config = dict(
    model='CTC audio transcriber',
    dataset='single English command words and digits, spoken by a formant synthesiser in many voices',
    train_examples=78125,
    gain_aug_db=6,
    n_mels=40,
    hop_length=160,
    input='log_mel',
    spec_augment=False,
    win_length=400,
    tokenizer='char',
    vocab_size=28,
    arch='convnext',
    norm='layernorm',
    activation='gelu',
    mlp_ratio=2,
    layer_scale_init=0.1,
    inner_norm=False,
    drop_path=0.05,
    subsampling=2,
    layers=8,
    width=128,
    kernel_size=5,
    init='torch_default',
    residual_init='none',
    optimizer='soap',
    beta2=0.99,
    lr=0.0039,
    beta1=0.9,
    shampoo_beta=0.99,
    eps=1e-08,
    precondition_frequency=32,
    max_precond_dim=1024,
    one_sided=True,
    adamw_lr_other_params=0.0015,
    steps=23100,
    batch_size=128,
    epochs=37.8,
    lr_schedule='poly',
    final_lr_fraction=0,
    warmup_steps=1150,
    weight_decay=0.1,
    adamw_weight_decay_other_params=0,
)
Rows from block 2 of a small CTC audio transcriber, named by matrix and row number. Rows with one number belong to one neuron. Each number is 500 + 40 x the weight over its row's rms, rounded and kept within 0 to 999. All counts start at 0. Numbers have three digits each.
After each neuron's rows are labels from the 100 clips, of 14976, where the neuron reaches its highest value: "lies over" is the class under the peak. Only what is clearly more common there than usual is listed. The data: single English command words and digits, spoken by a formant synthesiser in many voices.
# fc1: MLP up (model.blocks.2.mlp.fc1.weight, 256x128), inputs 0-127
# fc2: MLP down (model.blocks.2.mlp.fc2.weight, 128x256, transposed), outputs 0-127

fc1.88:459510463479533480503487550462567499531518513540531545504533505615546557534517466469490450458551463503478473438544515509443424544532530498521516560525508538585474544470536485448460463457488465495501515483402465506521482469520458454500540515484445500525532462469455559542516500438496489572393506442529461553406447538498469546488474497514486492527525578475418474527485451449504479557502
fc2.88:471491495513494570537529507518503499523497500466419480582469468562580445460494496539527504524470505412514502485600509510462530493452547510576521459513493469474515514479503475497480579469467496448503534448591551464524510478499532531524489502419513474530464507539576495553533546480486477502517521505426474523460440447512580491468478539456553449510441469584401514496503479405529499507440
lies over: /ʃ/

fc1.239:473491494526509484543492449431513564493472474546486424477474614467444452558439523500533491602521473481480500530524542521444532439396519464545537561450495515552512500520500549451505451515501478472567446473566505514461475476524529502525501543473493480571502658461502499494482474539494514444613500534524474522499512534479544501452507498484520496474582478486483500527500539503525484502499
fc2.239:492476534541532452445511497503511504544502484508518360483487517451463467522504487509421560488518525574462486491451445413529556542505482576472474496536520512473606499500491492457516459494532483508480501503527408513492566487478505498505485469479521508436505551477472523541540480430517544482492519520479439524475514376436459504484408471428523500501582520522489428528512482539504547525435
lies over: /t/

fc1.211:524533453559531480527534459508519547556465517541473469506410548472418468541452552508548521484486429492555580551493524525448507520457493497569470526515501515579414584512511448470582554516494481510520464533544488491521482510548496535519455497479454529468527480496553516471490394542510481536567428537555427515459473440479569534463491506495518431509533531503491507484490530515546509539577
fc2.211:577476554489507503440482558524465551528534422498511470509451514482480510495500422476471495484508504573446529469537496425454496585474552493487472434534493491511555497556447499469504514505590465470490519436529417424489558499510538487567486470494497419490441490428515504459482482550515522519560532480463479474501517448459497474480462510518547527578589535521510460579494502473507448577432
lies over: /t/

fc1.215:515499486468547489507494567477492581500559452465482563561472509516468462515480504482554565499589467501560436444510463514537489448489522494511565457456448522453491395515450531470480499455535540488515545511527495465555479524580474486472459521517504509483544464469594460519483449457485479536573502533524475498544536490481460511496464538513484533480447513349509475527530502541450479594462
fc2.215:500468490466491498529405474568473387534568464499548464513502533476505533424388526455432521486459472517444540467492473466503559492504432478526537491500539541522494440516414448542491499438538521559490533490490581476479457477475492459464560546464490503449556508524493449450447469518497449491506456501521448497494427493477480484459526457422447459497534517503446471532539532449506515463564
lies over: silence

fc1.253:470496547455519445530524479479534540523471507473507458507455474397506419519527486506479543544548513588526499438503588467443519495541451505494448475458461506463519465486549459471534563480585483457440468468533583531546497524449470473522537569528576547495509567448451549538485520514435553457530540562450507576519537518539494432562504474488490537482503460501535542496484483441521466508530
fc2.253:481576420482555481545376499449462492488586520524480504493513513483516500515481519578527561514473406465480464468412439494563534492469450423531469448507542501505538455458554533500530474531477476456494489492519491578508527494542556454523552539462445497574487449449511495427515492512460547544459534572489458555500546482506499548534467454483458496475516523497530437528460473548460489488474
lies over: /oʊ/

fc1.199:547514536548474524439481482454463468488438501534541527468553470489552512506469498441500477439480467498496442518477530459527476524541508418493556460496585521563587544430548510492490463563480552453494456456485524601518452469504590513425417550510508482478475527481526435494506535486496572512497484509487490507457498494492529496461394483490488485414528398469513515536528503489430486511466
fc2.199:550544559466480521563446465491491476512591490522458421522506474509475465499489505533505510422515512446526555547490514568487491446462532492544527482502422539465441521460570494450507518466583596481507505459445531492493518470493476501532452524420489565521443519512490531545511590557480504499527453544516446499491490513476624486496582495461530547463549515549481515489468542566438484501515
lies over: silence

fc1.116:479589486479512466537461528504482508504473546543489465526467483499517461446453423452479491482509495533522552521452472486527491533496459566440606463484424523511516511477521580488536463524573471546526484554616510583513511517520435509537444498467474483549537440433568482509469508465568500577568493441532476504503494560452521537508606562518518507529480532537506513506526507482527471489546
fc2.116:517577545522465478488432623497522477440501535471489474494466569502449559553485439440483488531549617516478531512509474460549462475549488423497577517497499502512475478502539439461377500499424481470468556520550434503498466553512517531511553493504429505464533533539504481505546521454504446479497488478468506461476508460516449512511481492526532536521458476435503513539543505559510586536483
lies over: /ʃ/

fc1.58:537551494558397550503547481464495522482501525525494522485483476516545509487588494479502529506438503518493476539479509529538457484479590482446556453555503474503515439595493527495572526446475431389473500485445478496486476523517490518482497506463528518487495523503537526553540518490488545505493473560509518452472521528478557561489442424511487523564537414561495541610574514461436569517514
fc2.58:461442438423503518506447478558524478536442541531437494518483538448466491513589477505521548466542527500494490485492479488496517497495466485496530453531451509516491505524503504504411503476509457401490490434538502484486517511524491510479449500535469510566511521532523424515525457548504411468514546369489402540419456548515490532436552513398500517507479491473519495516416524527449561553487
lies over: /oʊ/

fc1.98:539447463532499526493548472512467464528545489582520533508470543451481514479549522484432613528516466498447561496442482424481523499536494539560509524472483534437475441508414401453477487527493542493514484511482519484506454499567494563468383480475457497473559479518543566508531493512478521484504497505517605494472477502516569534502442535456541533519499541567521436457480565475532469532463
fc2.98:571536511445492528449454520523554433470488527438457487550532576507504487393529473529505520482418516505582544475469480461505478525494513467474465534437502496517457527502476481441552446502484481454445468480473538462487557505497460487525509504492533472494483567486499556433451503493490580500483408434537563498516552491506629458511482495539485551450476530516492501464559482555575449528544
lies over: /t/

fc1.177:534516521517523550460431507544463615447434504487462532461500454511424446395508560484515542529454469540448583498489507503535498554491491534543405561468482510507461531497480508502541480576512528485516489477474500447499490514512490463506503532487419519573518447541391454471571458470499519454505438503518465553480474481487486540538497511450538575510435525471478423511525525487522485485542
fc2.177:467444532555548552566502490520481467521555457476551510525455549557508517494496544505393505493513515523516557469535423533598479544502547484489503487499487450503537558523540559468519481517556468484532502479473545496429583477464524581469476563506513445500441573477555492485481494506427443567458544468489458494511506446443474467493452520555541577506528501454533523496533485499408455547505
lies over: /t/

fc1.19:525439469556503501541471494522452445495488521508521482525398519450501519497560555548444602554500492476478495465426508455545431421434504465481577474470486508555485501530503476491479506452461556490500510444479506531561468608463503611515456477395537538498536445499531520547544479469535516485440517511495490549511508554479500512515520499510549517535526502474489519497558575434518534477466
fc2.19:492458456486486495481464467495539501547471444509515515603537522400458555496569476520534501479482430488536591457469488495497566511485455526482520510442461540540496495560479509536423431501475457467461526569493522489483513400516510528450499554499515459498470490479426508520531500562535499452461455398516529473551533514616542465459493540472494548504535514542515406506473486520505447506511
lies over: /oʊ/

fc1.203:473499472564487544537448447556438521464575541515508507531485530483538453523451479470465503461472518507494529500415528512531466484468579483480502433565447458510510475494489506511505559547542480515518451531485414532513508459471437446542477435504482431487474467514527559492514511523470535465479475520435456534559539485495507437472485448509491645547470523503541578579574519484459567494467
fc2.203:463391439489475446475501401528527537559398442543542505565545515550549520544478477519520493435492446503487477478476524475465391508468480435504470452457494519496464448448471406513448508490512461501488492506467490501499529478529531515459514497522563499563509473429477471563545443515553429432481538457518489494546511520490526512480556458484500423506532502538518432496462452468494525454482
lies over: /oʊ/; /aʊ/

fc1.244:489440491540541473517577430456470422509492496488443395495459430498490543526557467494426575519479510497488522456553536494441548520509505467498527540427477479445510522477525496445476418524495499533509547477568473566552439531596538481510509578482456518500538508530476521566529503442515505538499501520469491496469461553560498490452546536485525540564487504502445528534468482424575557489507
fc2.244:541519545494502533494470458404558567480462484563549579464437461449513592475503484480525477582498511462538552443559507505531535485479447552523479527481520531433479520488532478550464498492507520549490489460514497505413479438518578482497501458519496506488449450444458417564499498506483604457476485481484512535479561541545521483514491518487490453524458527571528469411504548527486421468484
lies over: /oʊ/; /p/

fc1.178:536481523532456432519503476471494533525475430552489493543481472519473530524501569515474581469469507520499476467429532550465521409465516487447514526553474490523573610466469506559568526415579444503525533484494521496594482520525480465524481528459503478507513465526551504511507511451532491506507508517413541492525530492445531433488494470547506573520466486476488545574625496438527475455520
fc2.178:415434517434500426513469432553507482481498562491478552584606445489479517505492482524487482479522432483524503510486511452491495525530436442511495462455508495542524472438503462577445479489483517540535527526564404471515504421492553504495534469460606483534443454496476429564498485505464444506528492493463460515530522496542495460424499460416491463472496465474523429502475520491467470549488
lies over: /oʊ/

fc1.205:529552405481505476465539515489522482503469491471482470432491431470480505496501510533510491606479492500535583472459588440583530508463507485548501543485467554479417492545456486516494489506473484498451490490491493427478553499604522492523494457545511557493535364469420475476553525512512494531504469540538493471525533545569464457482472456460501449465538506493525489502476536502533457391494
fc2.205:529518574466515502521552498502444561508536551512486502499442493587490523506502495529452459558496547560552448451520490544448472550388520492458492436475436513474498554477509512495484535470458511495553554490476518420488558468531537475480429436444467514531491478455486503507520540443505520483476521529549471524520511517458566441465536485507475519420581464536515479586511428577506468560566
lies over: /t/; /aʊ/

fc1.252:517522453455482464531548523490498500509579605509486551493438505558534489473514502514542450503449454454512522448495528483491521533495478532477490551538513487409513484516516505446450519525495465512528434522485472449473528486539533505541523454374513496500546473558573499481518535512435514541564519527445541447428587469497460625394494507492498465503499506517503529549550548481485436501471
fc2.252:450556430453536475452534558586448480484495593526488502551505492544531520544460552466517480533597533493493505499526549550495551482460538514513533543517507523481544504483557463599525393487505477430514457473539489472538531491482523465475449516504408461535518550501505493515456519520518493510480513462466459523474392493537400559473539533450527451521526509437524480497450455499452525510509
lies over: silence

fc1.245:495518452482365489464522540556478550416516523491499471438502444518450508493512474463538464502554520523506431468540442520504478506477476533487471458544490461526481523597384451490548457518461484456514554483511533450509555577562468471484498473449526477536526504514508535522450551510435547467475541524561472496456518510458516537530415485459526561494486444500482459559421507469512541549501
fc2.245:526476501481433498471504563545570608581405492435516433501506517560543495470589530440492513505479461476574539466476546540570466483484498548514471536509477510496504498517503494589563498482521494470497489527417572519582543499425458447488390534485450476493514494514539466471432542522495459505500492501525455518496419538488516474508496481537489449462497502530545503519551555522494523526506
lies over: silence

fc1.149:477492466457499515477399590462519403470491472525457574473538514491495524517500498510561490509443519528514443525539536459481505481505493552521512495537490519489495510451462460500512465549452497462545495531456507552484580456475513492539458538480512527508524435506504480543533454492512445450376472513549497474509484504602434503456513529541540487544573503518480355442511542474474546497559
fc2.149:506533538520481486498593552554481485443483529499504495479520437439554539504490509574434463529552572557470492455489437441511530501479569542539519459537491475444590470448524530465465488482500522480430566463580486479512555453454474484458466542479444447462556432469489504480517456477503559526468498455516492501469568539426556447444484455500455469518543493513483451536469527465507466527430
lies over: /t/

fc1.155:495518495451487457518599476504521480472458532478534442508529488503545546533583524520431540492560502453474450489498556572521422423452504450521558531527463537496564542488505458474522406527511425468504533511542523542494409598485430428417504525542476509526515493509484505466510462530502562486505465555540473505473445463546509433435507492531513544511497487561461500447483498459475494539486
fc2.155:478491526536498471479499499445522488488504478545511494504499500477427512455480527512516493522446462473489532417523419434564592415472501546523516498443562469459517470539452504554439485493517408463515468457482480558554448527518617556492469486530517535455472438498466409491458493502503501465543553493512486554503493457486491408431476497501537544504479486520433457411521541510485446443496
lies over: /oʊ/

fc1.25:545486514520491491470389536464572462536492518463486454498522422466480559518535412532391510589484470481513510479483486541571470569492454489484497530458472474518486522484468426574490530515513444514502510491508498504507475543564575456561449463510436448506513416503466511482465513503468521505538509512566500530443524485513564518557530479573463577561509503526469457479495565581488502480488
fc2.25:517478517516547461555507554423492531482490574486518467540464554614504508508593393521435427486495503509527501469478426490416500525546491518406529532486527566444493518514468585546447511498494513480470486500498440458483551515519510480500491520538444463484487541474517517532479525484500561476535481530538495501512471508507574498503470455547546547477566596533519415520513543506494422497482
lies over: /t/